A small CTC image transcriber, trained from scratch.
Training: soap at rate 0.0047, 4500 steps, batches of 128.
Rows from block 12 of a small CTC image transcriber, named by matrix and row number. Rows with one number belong to one channel. Each number is 500 + 25 x the weight over its row's rms, rounded and kept within 0 to 999. All counts start at 0. Numbers have three digits each.
After each channel's rows are labels from the 100 images, of 14976, where the channel reaches its highest value: "strongest on" is what is common among them. Only what is clearly more common there than usual is listed. The data: short English words printed on busy colour backdrops. In brackets: how many of the 100.
# convs1: grouped (32 groups) 3x3 conv (model.blocks.12.convs.1.weight, 256x8x3x3), inputs within the group 0-7, a 3x3 kernel for each
# convs2: expand pointwise conv (model.blocks.12.convs.2.weight, 256x256x1x1, transposed), outputs 0-85

convs1.134:453511545492474530516525429482506511486495488503498507493506507490461502499522493472483546486499496552523441474496457503546522500502480486538450495553454512496515502499510509472480502501501510511510493477465487492535
convs2.134:495519506488515490502476512537532506523518492486518529510496500501479493506493447492564508465536506496497483479491495550530438525470504498456481522498524526487523453520515475519526526529476499414465503482523499475493473512513549486511483513468537493510493526
strongest on: the letter o (84); the letter u (26)

convs1.8:528461570504426520515508518471490471482518520462468453470497480498518504458496489486478549480467538495500492482501503494498497517508508549480485495475516523499502497481527495480467494498553497460480494504489490490467
convs2.8:501517488492473489473479492483505471496517511489525504503511489464519495496492509502530497497504494484510518449505535491490482518513458470488504541521456520515527497525468562459506536508520491503480520499488524484436493482475509499521496456494477527494432492
strongest on: the letter w (78); the letter h (43); word: wheel (38); the letter m (27)

convs1.212:468512540498471500466476510516488488516498515503515513526478485486471503526516480500452473490518500462519449445522515486480489437513554516515491505477479530520483524519493493471521528481551525458464522494519526481500
convs2.212:512478499473472475504474475506507492494502491486485545495601525480471467483515423498509535508462534487546516507501520500512462509509506486496501547484513516518465478506499562505529531488500533512518450508496505493510466530513516483510476497470480508502409505
strongest on: the letter w (75); the letter e (65); the letter h (39); word: wheel (30)

convs1.241:546501479494435494556477484490468509505488503491487517484516505476535512450503519546484486510464512552507490488501482483539501455490510492499487493523496499513443516503494469519480502495511536472499489462492567498472
convs2.241:510517531521517523463487517531517496518491471504525522496489472508556443496469511508503492513454514504489513508498520503506499503489531489514501458535450451476497495472512486514500515507486518524495502458516485504520483494440506484477538524556453457490534454
strongest on: the letter e (100); the letter w (33); word: wheel (33); the letter q (31)

convs1.103:454499535474482493456497579487492521494459500481504499471477465512551502483480453475515504488491523504475507506506552477489482520487561498496484501470507503486485496506503492469506484496497529504445507527465502517456
convs2.103:514487530498497555468491456485512455498455505544489474497530542508436466505520503521481482505499522431497527498493513452500505468522492490460481558485465493521513490493482549506490495466493475526549484484485527517462501496536484500518433471518495494477452507
strongest on: the letter w (100)

convs1.86:509499498470535456501504478487470495503509519509476463506510474523482464518485468467504521499495475474524523505529475516437495533530477457504469520452515522499479463496499470540489444512499519506470481520495517457457
convs2.86:515499520456517471505520519503501551478515483497497500494527487470472487506484531522460501511505541515480470467516525495498503507497538503518493482493501508516450509508504496496473489493513496488489514483500487462514588506476525469551491520513538519514556516
strongest on: the letter l (65); the letter c (48); the letter u (34); the letter m (34)

convs1.199:499459539493516467505512468464541465500510493485481513520508533505470507496527444458532508476505511474528507482473531521503443489501517504508494511486521485491513468548488499491521518471500468468498539488507431532482
convs2.199:493476510525613491529522469503503445494463519515501526495518529506476528523510451511505463518496483487536496574467500523463527491511467459505496503476505497525468515504516516489492519564511491475514452498509503524481483586504491512506500505519517462475510481
strongest on: the letter c (84); the letter p (35); the letter u (32); word: cup (29)

convs1.175:470534500483447467578516497522480517512469510510506503498452481494497507503486499498544441501545479457475522529491490492552518480493511477466554493500474524539499515513493483521490488491485495517490494514479483491473
convs2.175:458507481486503507489521577491523527497518487557515492508504550488543481513536463512500502476490492495507436538460468495495490519514517542485512506495512482532496493503541567482504554498449549482453508519469526497538466524500519484484551486500503493478522490
strongest on: the letter s (55)

convs1.114:557512434514494471509476492472496495487538491507480485486454524509507491498522446517463494512478495516507446485491471535533497535507481501504513513527508507508465543497472519478485488478532481475539469488553487506475
convs2.114:492503457466490505494470508524497516519477500493451518490484483519514480510459501494502521494493505454558442482458476499494465530507550533454469511519494494544501518481459532456547505490476513523532511515471511497485498473512544530512513446510489460495501501
strongest on: the letter a (74); the letter e (67); the letter s (45); the letter v (39)

convs1.146:476480527530448495571499445471475492511512502454473467521485486532480530506499501503490475497502497500512475492530507486493493453503519480506475506514489477537505542473530520448478546506491529494475495495499523545523
convs2.146:511500511551508507475520494505490486498501485524488500472573512500487534493491464527468512522497479425447527507508507495490495489558514498505506526484558511490505470466536471496471542517476501505493519540481515502499544476494484473508506520491498516513515521
strongest on: the letter m (40); the letter w (36); word: owl (30)

convs1.198:490497491519515442488504499493472527504512511515495432483474514490495516502525444496506495500475526529490505511476433490484487485534571479508506501493490527508494505494454472528520507477537503465470529465514523532522
convs2.198:523495497470450455514509592504491530543504520493482512532512461464453511466488483479511521503517476521489445470494478542551486461494500550496492494508496483532499508449482541487517485474441492475502535523517494467534514510482488514498508535484504527502541512
strongest on: the letter t (93); the letter e (68)

convs1.48:452458464507473507502531553522475495497493481505540489497475506497465481485551512528478502553509511500483496464473482505507499510497496481511471517508498512513488420528501473469490554542520498501538475485504505477478
convs2.48:508451486508490455492488500463505505513513572508522505474490473525494467491528513468498480526499459520500463526505512516518491507520520521457489496524481482505479520527437475461521523525500504491502525534485487512468493478485523519499529483531492511531503503
strongest on: the letter p (92); the letter e (74); the letter a (65); word: apple (27)

convs1.197:488465549492474533450491544461511458500508494497493475530536460497553441529479517479474509509486499501503482519480514514529495486489505477517496501498506475518516514494471499503487516513480481466473486561518451465478
convs2.197:529537497521527483502506498531521487479486521497497498495468436528500506493533504469483483503515507494572492511517521502506520495562479463479441494510509529472502536517560490496536497489538501508476522500492499537509501488535507506469508514514510471513524477
strongest on: the letter m (84)

convs1.224:496479479488528486502471524534507472496486494502545544501478497513507484503458479524504534510503513538472586523475475508487489551484483487500475491488487431526459499483515526536501500498512486505457494505509472502467
convs2.224:473510526520485529484465464515534469525514494481517479505513523512522497495440471495557535532476468495527456523489488531485511491523451538510501542494457453495482448461507474517501504529507503488534452508497497454554502512468473504486525487458470530514481500
strongest on: the letter l (59); the letter u (45)

convs1.182:476506509509479522481494500477485512494516491505506500514482478514476500475495525547467486538451501480482533459491487514511505484520498490515491496521493535484498536605456487444478526440503517510493505502492501467500
convs2.182:486608517522486471510529490482488488501512492521517505532486485528553499505461512477490474490505509513483504476508486508511512493489493491474557486520432459470533496493480472501496496472503497492477480488515489485525478511452471499457523532564485479523515514
strongest on: the letter t (73); the letter e (63); the letter i (60); the letter f (53)

convs1.207:463497445513552500484494440471514504495495483493474520458458529504507527440463509459486528493506516465492509512482536526458506489479495523467507501482484503493491505532480522446479487531516509467512481486485499488478
convs2.207:496494523521529506507528468519506456476493477524539565511495507542493494495468506531523471494530449507490531510500498503495512476475492449561538510475502509545459520492490448513483467528504553501421508490527488472525479533480512454455514511500526513486539486
strongest on: the letter h (58); the letter t (57); the letter u (38); the letter c (30)

convs1.111:515490515503543494476457483458512502486525490505527507583458474496438512498520492501521491509502480485461498507493519498479508478526483485476468501449502448526545491464512500489507492503489445520497486532495498520479
convs2.111:469503424462519534478510514469438463505491474502470510495504504490475503510452472483532515504476461465486460543506482504510475507471463488474470543463512478547496505562491522463507511520505510499513482506455528527529519510518488543504476476486490495473457519
strongest on: the letter i (62); the letter p (56); the letter h (45)

convs1.30:478543473537480470529421498500528449487496528483511484500493438516500507493490523486472452487502506481513502569514486514472483536500484500497470529503496499484468489498500463489538482493512486470493491484509476531522
convs2.30:481501490536461498503524469522505510499462503505470535518498456537434516498526494471522510518507471524471534516478488497478516481459550495490505454434471481501456519486497521539490512450491523511471521509502464494524515473485491494514546527507498493501520503
strongest on: the letter e (98); the letter s (55); the letter w (37); word: west (35)

convs1.56:471494466510503520488474486555475449516517453498541450523538507526477502503517548491486497511539498503463461489512512511492537469525500492526503452505457523497500518525527473493491489509517503489470524517448483517518
convs2.56:525488478512502543508502506495485528519509509506562509453535520503505428514496461508485520477494535475504509519499498483538462515503511547503499546462516511497476502470499525493516478507464494464497499520510551467511508522533518501472474460466556522513485497
strongest on: the letter m (70); the letter c (69); the letter p (39); word: camp (26)

convs1.88:483528482503500470484483495482481486487484539510482495493442496481529498478498502470516510474531480474567473489526478510488497507513472534485465524459502534500527461519532469521486473511476520465523483485551465456531
convs2.88:491534467523552519527502496521515483463486499511491501491542516479479498479514425508512466490490512443518468556496493512452494478472490492536471547476499472524523524479533506493503515523496513526522460505528485508501501569536515535490459513495537466501487505
strongest on: the letter s (100); the letter o (94); the letter h (68); word: snow (32)

convs1.110:482487503483443484506528507495500485495526509502491507455517475499429499617473514494493495511492533491528498493489497506497475529498536460490513495478503531523491496516501510511499496461480524504490485522495448502515
convs2.110:478525461509486492470542480516486500513453497459502496523509479507531511502496481478495502504483465468502520497501514502473516461579494502486459515492543470508455498499479502503519503530468522496521474441488517489490521510532465527490494520495500497483492508
strongest on: the letter l (98); the letter b (33)

convs1.172:461476516500536490464462475442502520467532504462528516492520496488494481498479542500482565476483516485522450515503477496508474526513494504489530512489499487510458563443496511457508510506473512487501511487487518492518
convs2.172:514502509468509449539516475514502524465483457513482528550537510486500518493543479496490534523523529479500511472512526517494483459485520500475501533477492506502481485501540489500513497505548512493514491532460521494482524531522529522501486497487478543501528496
strongest on: the letter a (82); the letter p (33)

convs1.200:479482497513532509470489504591475526487405512567499519472475508520495508463501472472513522501554491461490509500493480501523517465486512480502487508515493504483483522496487494476516485528506482519506486499497506497491
convs2.200:523531514465520496462443498442491499508498533489516498439478479440465473463525511520496516491479496495475521499505501475517503564484564489516456503522536496501507519483500491503495485479493528504492501401520473492473497489461489429495518517500507505533494446
strongest on: the letter r (100); the letter k (61); the letter d (36)

convs1.23:484515497457533490498499490494505506499492494482509529593483491536482476595487524525474484508491499501505515463506480470512508469517519476489508488502497498498502466498525545489510439502490498488484512476517492538471
convs2.23:489510521502475503473498489508497517489502486491493479487510476520445517507502508476500500475557495450482522484505503522479472507524513571504512472443487446521514411481499480492504462506478525499568491489512499497500564478498510494504445540497507494477503496
strongest on: the letter i (79); the letter u (56); the letter t (56); the letter q (41)

convs1.120:533477442507460508512552503450545500511466505526479462510506498486492505465529507561521445523478512515470485477477501521494496509476515471513536483499501522468489544509474511486502514488534461484498501510462494503484
convs2.120:503497479480493523489517513450502509513501503519487500510504538488490478534515505515492470478475533509506424516490483506455470477500507568487453479464426479503466494501495530467504486515510376497491525491511477522532484491501490517527503500557512466522493466
strongest on: the letter e (74); the letter s (62); the letter w (55); word: west (30)

convs1.52:508467494543484473488501506475489524501522460475545544466506520504497516496516528541478500472483488531474502484501471480497466535507470449496467495478506493486452463542502488528509489524483472479485474531491450542524
convs2.52:485474493453478456488523496500552537529458501510501531461541526548469441539545471496492476460538511508501511507502496498480455528481499547476495508500509519478526514535523488477553482523506499479517462510472515481483544517552508477499492511516500490537479498
strongest on: capitals (60); the letter r (55); the letter p (46); the letter h (42)

convs1.187:503590428476486489504480534507449511513523494509488490524470504504510508514506444498478522501499503470543495517422464506530518487480500484508519506490512507469492507484502498461507466495494510492492481506509472485510
convs2.187:507532468545509470540514523472504463481505500508480485542472485502530504514495502466489461491461437566488509509476516511523513509508478517502522508526475522481470531480475523496548515494498501524448545529492523486531478493475491507505488482496479520532488484
strongest on: the letter t (70); the letter o (61); the letter f (28)

convs1.93:510470435498531511475483456478470512486487526478525502494480513512502503472513530501492488497512472514466551557445493528437498485500529535480502526467513517470489483516477495522484508490514517484514488489496453528532
convs2.93:559511471497464519500527531511500550497476480498480512490533534480477488482519479521508486475539509420486515510533492520488518504481517486499503542501476498512521528526529507507488502515496494536494494530513499534486501499485498510466495500537504470457475491
strongest on: the letter s (77); the letter h (72); the letter o (63); the letter p (32)

convs1.154:450500499512498503490496483477479558501498512518516452506476506504512485489517479488536517463503542530488479511504475502497491507510520459488511489505490495500458521506471523473519491484518545527414470519485520494573
convs2.154:490537507497527484537563517492427448490540487538545548517520497501492482516487503472482547496475458482517511506516505510490516492487514506506524474460500499483463506515482507549503484524555505514457491522503431528551515482514515513498518561534487497547499453
strongest on: the letter t (74); the letter i (68); the letter h (58); the letter g (45)

convs1.13:499512492496503453487510529569489460524478472551460458487482491488526489489498476483507493523524430506491491482510481491486490477514531525493507514488503538482471489495486497480513495471556514495452519519487477499447
convs2.13:495512532440531489519557508490488542525519486488506468527502489504484511511515542518433515505490487449524493471509511533514480467508516483506515497481487517496520489516549451496465487486473496549511531481494497494498503482489496444504501501495518502482524497
strongest on: the letter c (97); the letter h (73); the letter i (72); the letter r (51)

convs1.85:507493452494542465511491523517507484494471524516510487490509435521501500498507500494473537510500465465496530528523578502484477488544517482525519501471475494496493462492516473520523439465501482500448518492510491491486
convs2.85:488507536450524480505485516443514530500528500478505487495538569438513482528520479537466508494488523475485488515506505475481510508530507567492447501516504510539475509515478531472493504515529441499503530517480520531495527538503512460573466493504511492495501478
strongest on: the letter m (73); the letter r (51); the letter u (31)

convs1.209:493482525502494521502516483482497500498505556492470513448476478502494520504463512458483459508475515532510526507458584490511491477516479484476465492504505472523488471528491484517471508469503488537501494444524498472545
convs2.209:507475501506498508497483520465516532541496511518507491515501555504474515506510508457495493500516486473553505479504475487510538507485477486492520525494519488480525499523496502463586529520485513509465477488524530503511498491526506565455519478511532525471497511
strongest on: the letter m (63); the letter n (53); the letter u (27); word: mouse (26)

convs1.32:519487537506464485496472511580485496516417500556495499501522502504508499494492496490489501509495487494502475469525495495529497484537506490450482501483500487506467473455534522516485489482530518505489492435536505524514
convs2.32:517477474485508482537530500458488500502512499505490496497512513496481536558519501512494472445467581519490503474506495475489496515504484512497496459508525507468461493478509540460488522491475473520496492514465528550520521533523485514485491434510507548499468501
strongest on: the letter o (65); the letter m (61); the letter u (32); the letter w (28)

convs1.0:519495493496513493475494497539514485499482500518520487579449493497417521575477495482528503486539486449501482517486507498478510516495496473465497513522496484461515482528495494544487486527480512508482480518501502514508
convs2.0:479489511439513474471544462534504511526513474497500517507493490515472494576489517500535490454498545504528486491486490489464504502522501485518504551468523530495469471506498486512488494467493512504531508514498534457510572528548461533503493483497514498481506532
strongest on: the letter w (47); the letter y (35); the letter c (32); word: cow (26)

convs1.206:499555485506464495490464575431515540485522519471496551503500470484507494476476519556459538509455507537481500519491473508517484489494539525489508506518496508493491469495524501488508504515534504493494508492524515516505
convs2.206:516486477512464477513603491494487477484511485505528519491483490482562491493542486495482511501510521527473544490484509490490485463504498537500521469557534511510477509498515473502508520522525498512500489505475536494524492511488512444518476480449489481490498498
strongest on: the letter r (91); capitals (65); the letter i (56); the letter w (46)

convs1.127:523526481505470480482485481479538538484538495511519466483484452502501494493483496488524446514549459487480493520527488507467496513504513489492482507558445511546486478513485498501512499523484453546453520524471487493487
convs2.127:537483485511482518494536531518505506505496508500504502487516494521537508525502473556478475532528498482493467423516522528494506533524467513502503497498513425513484442528508474445494479514547456540547496501532499503489477529508438521510502532539487519502480512
strongest on: the letter c (46); the letter k (40)

convs1.243:563499464501447514540485477473473485516518510483474497465518503477554507434512503535477488505459518551506470506518487487519499481518503492496460497515499510505453512524516465510495477534499525480488497500515521466470
convs2.243:512500528490486481461479498521495499487498474504517508491495505526523417503499493519463486496495520495493502483508514511532532527503513504487503466538445469502471499493518480519494516480509500541523507447521497522501490494465481499479531517558487453494487466
strongest on: the letter e (100); the letter q (32); the letter u (32); the letter w (30)

convs1.161:521501488474500482468483470496491470500490468471534476505514505507511490486498470546472467511500470518495539518502489513486499480486492510461513525501511459575475501519497486527491481479502439475486538444504538531547
convs2.161:510486527494489501510469490493491548563553507500529470523483492508489480487510526495495474495524498523504464524453523465495509499573474477531547476502445492534518487538512510445480517462487432498517516494503524488498507517480435527465513485519481492505510517
strongest on: the letter p (79); the letter a (70); the letter m (66)

convs1.105:488494528507491489505525474477486498485551505485491489567468467502444499575474491502553485503493480513530479513503501485507507496476530495494477513467505502521447494488517514492494476443535478505495471537521487512469
convs2.105:513535464471490519476551479492439471513472516493476533516480516509488484535484481504505487520477488487490485485534503504443479509513473510514476548440514476526481508528484501483502510505529474512523485493474503494517570489496435522506516508482482514459496527
strongest on: the letter l (63); the letter h (37)

convs1.63:484506494500499522495506470517505436516524495482462521509492489504511456482508518506486493481500519481499501509494499499499461484493526471518479492494548499489506511516469477536506504500533457559526485436588511459483
convs2.63:551475518504538496522503493517513480529477458507473515501488493445467479495534491508484474517518495454541467560490510476529517483507483534502462455495523496500499462482516564515522499530493498555474517469478487519481482519526511484485492495490494524461510512
strongest on: small letters (72); the letter t (61); the letter e (61)

convs1.196:511529508510492443497473501504507495492498550502516473494493504505470511514535488479525509503454511517533462495502467516467448483490550519494487492506503466517530498464504471516474457519539446466504523458479543525506
convs2.196:515472511496512478447503510516516481462495499505494486461484512478482536494478497511532474482518480474491469503471484487508451480500491488485452565500524489509577472457517567481479528508464487506526474497516494504511538550537483468522439469516477514468505505
strongest on: small letters (70); the letter r (57); the letter f (53)

convs1.53:494497517511471481519497470502484503512446496517569482487494514509454503516544479530484511540510503445502505499510508506478504504484503505498492479510515485505503437543508465437528582478488483509504485491495505497513
convs2.53:519473475466499422520496511425492491486513619519516478476497512492479503483539510508513487505494480471528471521498510490504479544485504501446485492466508478480484534517467491487497494505476428490504508502474491499489527484495542526524511510513495502521519467
strongest on: the letter p (61)

convs1.130:515485445471497522498504542494500526484509490483486457497477510492514520503485479573503434508462486561534561499479463493512493472514513493509506470527442509515491476498496494527498470492509501507505497497496495462481
convs2.130:496516490502490514507475505488541488511573484450505540511497473536478518520478504511507510496507532518507511488483539547493491488479512504453510492522506526470493477519502492446500463506512508486481514475499543474494485522505554491537466502497483496496510512
strongest on: the letter o (100); the letter w (45)

convs1.98:541498488509495466538488488500504492511495472511489503491491482490511498498516465508476472534535504503503497514545422503471469477461616482479503503497504501529488509510482500499476502492509518468487503511454503509515
convs2.98:504447489502525512503496439559504512482522518510495473512471495526502504495462536507495529493520525509530484507531506479508529516474548477508461471534538529520467500499508482570504524490524513538474520489506491496435485488489483513521530488481479445485486515
strongest on: the letter h (76)

convs1.229:483497520516470485501528476518466485513521490492488491511487530468527486512491524491461523480538487496496534486483445531540463495548465443489533468498504512511491468503486510500506494500516526482458517509471521551436
convs2.229:497505483471518492514491450458477466529510475473447483481510546502476503482519485496502462532497517512489467484514495497510524533550465497451477498478522464472471482515459548514521516481555431489501504486510505471521527494495479479535487513533455511488449506
strongest on: the letter r (92); the letter m (74); the letter a (73); the letter w (31)

convs1.232:511460519506514494457513501538511518460500496473418508500514475490438516538508454461500485497490496474485481481477492478514495501499513542513519516417506521539517497501502483498484523491501482500522459496492490518491
convs2.232:469508517504506498486507505464505505483495547478510495485476518537498519516514506464499541507501535522504498554521462517552471533536498505469503521486511513463519539487473481504490493544479501471487481445527472481493489537509485491532530529521537522516500475
strongest on: the letter c (46)

convs1.188:477488474494490511489504504492499497507501514508508431529478497485477497536486490524530520485481501487495522466516511494541472469494466485507527481498503457474498527469484492539475504466508584491528489470487574524518
convs2.188:503478513503496512470477485471513507512486507453511473497491502482487481516462538476530508490526508476480497497506489487426509516548508484504504504494506466538463504477498489517526425525482488484553484497533515515495544473480492484509445503490574485488515494
strongest on: the letter m (52); the letter n (49); the letter h (46); the letter g (35)

convs1.28:519566535528478480512447448451480521491504484516513487508487466533495484491495526494490478469499490494510507549510500481472489481501494548550454480453502498472512446531468490489513496486503477480482508523496485497499
convs2.28:502491498498469518493506482493504495497527526479493503508511479532522466465504462459509529512516486518475522480491518486482534469498587517501529489467412505465495458484530478487481504483471486521519513524480509498498459498501486510522484506550442515488502497
strongest on: the letter e (92); the letter l (54); the letter h (48); the letter w (47)

convs1.210:543518472499511476516496500468489480506503488534481470531464496519477493521489509479504558488475513512491479580458507508500488488538463505489486473527497459513465477513484503489493517484502491453452544525467516487469
convs2.210:501499503507518517529524490537508541472493494498487484509518508508517528498531525491463489505528541498509465481528505491452504494481493520512505569491475513473573458512512484507476537498490501484503490490489489512493538511569511511491460518535535453484553485
strongest on: the letter o (81); the letter e (80); the letter h (79); the letter s (45)

convs1.205:471478488515509495491486518459539468483398506564541470499474503502495498483479522479499492474523486461565490500488475524471473482518530510498496501528509476486464515489495506464506505506488507500508466493515481491508
convs2.205:517496480477494450494483502500494481487498497480518516477524469506457500502491468525466502504485495492491554510518519489518477502494478511489488528483477488494496520551510514519475488484481548506533490430513504505466470500482484491540501502517546524551494477
strongest on: the letter r (79); the letter k (44)

convs1.214:486479496501530485487495509464514508470500522495474514463494556507497472505484482465492520518505458489495498523478535496492443491499486483488491491510517466514484484544468517455501500479525489506589481487437494470474
convs2.214:492521494489474493502540501510483505496479497498485471520454467526471520491504554445502501494478521509515486516489474490516505522514498515532519493476536471492490495490481507465525484460499500510446501487516480518527506497525505539482534504507450526464545469
strongest on: the letter t (76); the letter i (74); the letter l (48); the letter h (31)

convs1.102:545497491519485467514512537505475472496490517500493508517506456505538489493498466481455488511514537471456467506445508469466568488466546491522479507502481520484475496500472501478523508497520514527500477513503531545536
convs2.102:515454528507500524511505460537498498482447489546501496496505509493492495498507469530495470519517505495498478512503476425521511503513526515509494520490507504526476556495512484541477478533480464523536479513503477512485472546510468466509532500487557516479517533
strongest on: the letter a (100); the letter w (34); the letter x (26)

convs1.10:560482493416520471512511506481521479497498514501482469494469519491535482502481486538524472429512478516485489525496501430471463527522526489499479506500494502485484518496488497472520474512528537491514474492484515510490
convs2.10:522509495487499465490530500471520499482513453465544470523492478521398515485504511541473528473497521496542475484474497549486521495535559503505532505468495532456537468521511494500475501457481483506508512496523485521517499475492494493491521500543498501453530525
strongest on: the letter t (47)

convs1.115:458489501490507486460544472509484495525473507532459550503483472526546505510470441500528463514519489491495462502494455518439522503468520519534487492466496519473544473496518499494472491524495505512522498528493523483506
convs2.115:459530574489493473563519444457461496468477470501491491508498462510511499469509506492511480508482488480516518505505522485482514479521480467526520521481493465489494535511489554528530468491473460526492471549485514520513526497484464475495536504500496532531459540
strongest on: the letter i (69); the letter a (62); the letter t (57); the letter x (47)

convs1.119:451443529501482503507552502515510435495513505495481481527528475492477501471469476483535470478517461523527495541521451483523466484489505523527498490470523532492498463474529472491470528525499518504518468509511507512496
convs2.119:510510514476476480496491453522558487496489502476471494542499478514508492461526505521465505491519494494527514469487488488547482486495495499475472516503473486505498502465493469498501504472535518556545473504492522536491505524498538524464477520495493516516514521
strongest on: the letter a (65); the letter l (48); the letter m (36)

convs1.78:469520453479492507482525499522535480493485488503521505507463490501538507494496463484472518507473490517501503470459513486499510536525488512594445509462496494525488501521527490497476473516524457558482493507485478522503
convs2.78:535526534417510525497484469530442453511541476518489512512494527539494498512472505488516489512497506476504531499545504482514527476464511466503522542536500524496493511496470509519475527517491523490497516498498505421484518491489445505524526509485477498510514497
strongest on: the letter o (67); the letter l (60); the letter w (30); word: coal (26)

convs1.122:535504469528492487491477508496500470507529508474508492492503498500534510483501498501487476497403513600518478452500485510494495508499486503494479481516504470505489490480517511440507511538522483471512477502500505529465
convs2.122:484489491472492492500494500472524508518511511505460499514510502502494512517508513508499511482496514506521486512479511498470463512511503543499479497506467486523454510522500535476541499495514424513478493468550504477509493476489543558509499548513500478506472490
strongest on: the letter w (55); the letter n (50); the letter s (41)

convs1.61:496484501488534502493483520510480483511546478469510472488505556505486482517522444516532480519501469511506493501507503504507493516493465516525445490510482511520511495483515519507462514519470522506407471555513510479546
convs2.61:544514487496554527490518558530501456513524521509497502542485516488513486523504513512460527494465527427542396511478489492493512506512581493526500472520488495489516472483467491481497496487496519511571534498493485507525528468537503475518512494529489485482512519
strongest on: small letters (75); the letter f (47)

convs1.40:508481494498461508476499530478491521518505493476480513488435588465451462486508489485519454529526497481500472492472503494494462498536496480471507478490497493502501512525484500448502516509502500519433524512501474491506
convs2.40:449515501471515511505494487527488511498458476522486501479506518497428472488470466482527480489486486511541505548500504506475538521508456502505501489444490483468462560533489545486581514570511496521469482511495505494558520555483463516520540531495473521494475494
strongest on: the letter s (89); the letter t (69); the letter m (28)

convs1.140:476478522476511532485498522469503490487549508462454518453480567488514501486510474493487507475534502506477512528490481487479505500478510498523532493465474471525537474491532496492522457490486450500500468516499478444539
convs2.140:472518468523515499503475481556532509531451516521509518510501500530470510509503504488486509485554486515523518496504501506515534580480499511487476489499522506493504477449524506538522465453543577495509535521482431471478524490536502521493527508485450502518484544
strongest on: the letter t (66)

convs1.116:473513483485491498491505489507506507514454479493509494507473443495557501489486440491537465506557476501503480514495487515418528490478536543499501501474525492507551505516511473470491506517496524501506487541472510490517
convs2.116:457510516516474467508511438484494499457467494490477498519511462527539502451492488480548454496492497507530492503516502509535487463497471511503531519499495442519507523540511522495499460522520515547528447510478509497487475526476500492509522483476501525537484516
strongest on: the letter p (86); the letter i (63); the letter n (47); word: pin (35)

convs1.185:484532514491457500506508488505484475480510515484494518498496507513514444494482539493516501510495497514476483471505516476528561505457457521461496505506494450535506517466504483461476455568502497480512521511436485490521
convs2.185:530496507521508522504506538507489497484527543510530504472482531485499494473509500543509480492454478515580468542530515483514484515479522473529453479479488527496455507466502482491510521483497520514515490473511475503486495516487491496509503501465489474512491476
strongest on: the letter r (54); the letter f (49); the letter i (48); the letter u (35)

convs1.223:512479529500496521494508505486501486485451523479545523515522444502420553508489537504491484503487504495486500510502504503543466508496458515503510491533521505485474507526427493477510495461561482494474497513490502493487
convs2.223:484498519493520488475483542483491550543532483533526502506533525504491498488543504506450559508533478504486510495483478504447516522496515487472495479498536518510493488489493504489496491520511511481527514482502515521491512476498501486475499497511499526504527469
strongest on: small letters (60); the letter b (43); the letter p (41)

convs1.54:537473478484450510498567498491500504517440499500537484512532537509481481459510500457501487532509492554477512503494498484502490518488515485494491511498493488492509578521501494464486452504543513500485460483508509526494
convs2.54:510483524457505432494488508430459511465521629512533483497501498516487486454535502492502446491531466490508466512493541501516473523492555504500511486520506505477538528539481464478514497512511466525504489516486535515491472509499537484516506495491482507502519477
strongest on: the letter r (84); capitals (64)

convs1.46:484515507444541547495461532478546487483441466509520521491478468504466534511491489518514491462450476535504506499517506500479480473490485492499482513462500500544557492515508488495499491494526493464491506543475480512477
convs2.46:524520540505540485502504496482544516529478479519480485508517532524435487506525530481499462474507491511546461472511497511479536503489472508478472481470530502466458538568485429434558513525496474495497494532483508501497495504493484490520522471524504541469520482
strongest on: the letter r (56); the letter u (48); the letter p (36); the letter m (25)

convs1.26:470516541488472517537478495463490448520452520527481527498490489481475529529477517499531546504503521465505486517503506495481513521494466540524540490475500512488464469465445503523490477503486486470467492540485466495530
convs2.26:515493504506495465450477515509539487512526518490489483556476517515517499461469513491498518466496489478484517509516517474478492484496492470462535496499479534489533431474506452494488515523459520512534446520485510516460453521462498518507495485465514484502500511
strongest on: the letter e (64); the letter p (53)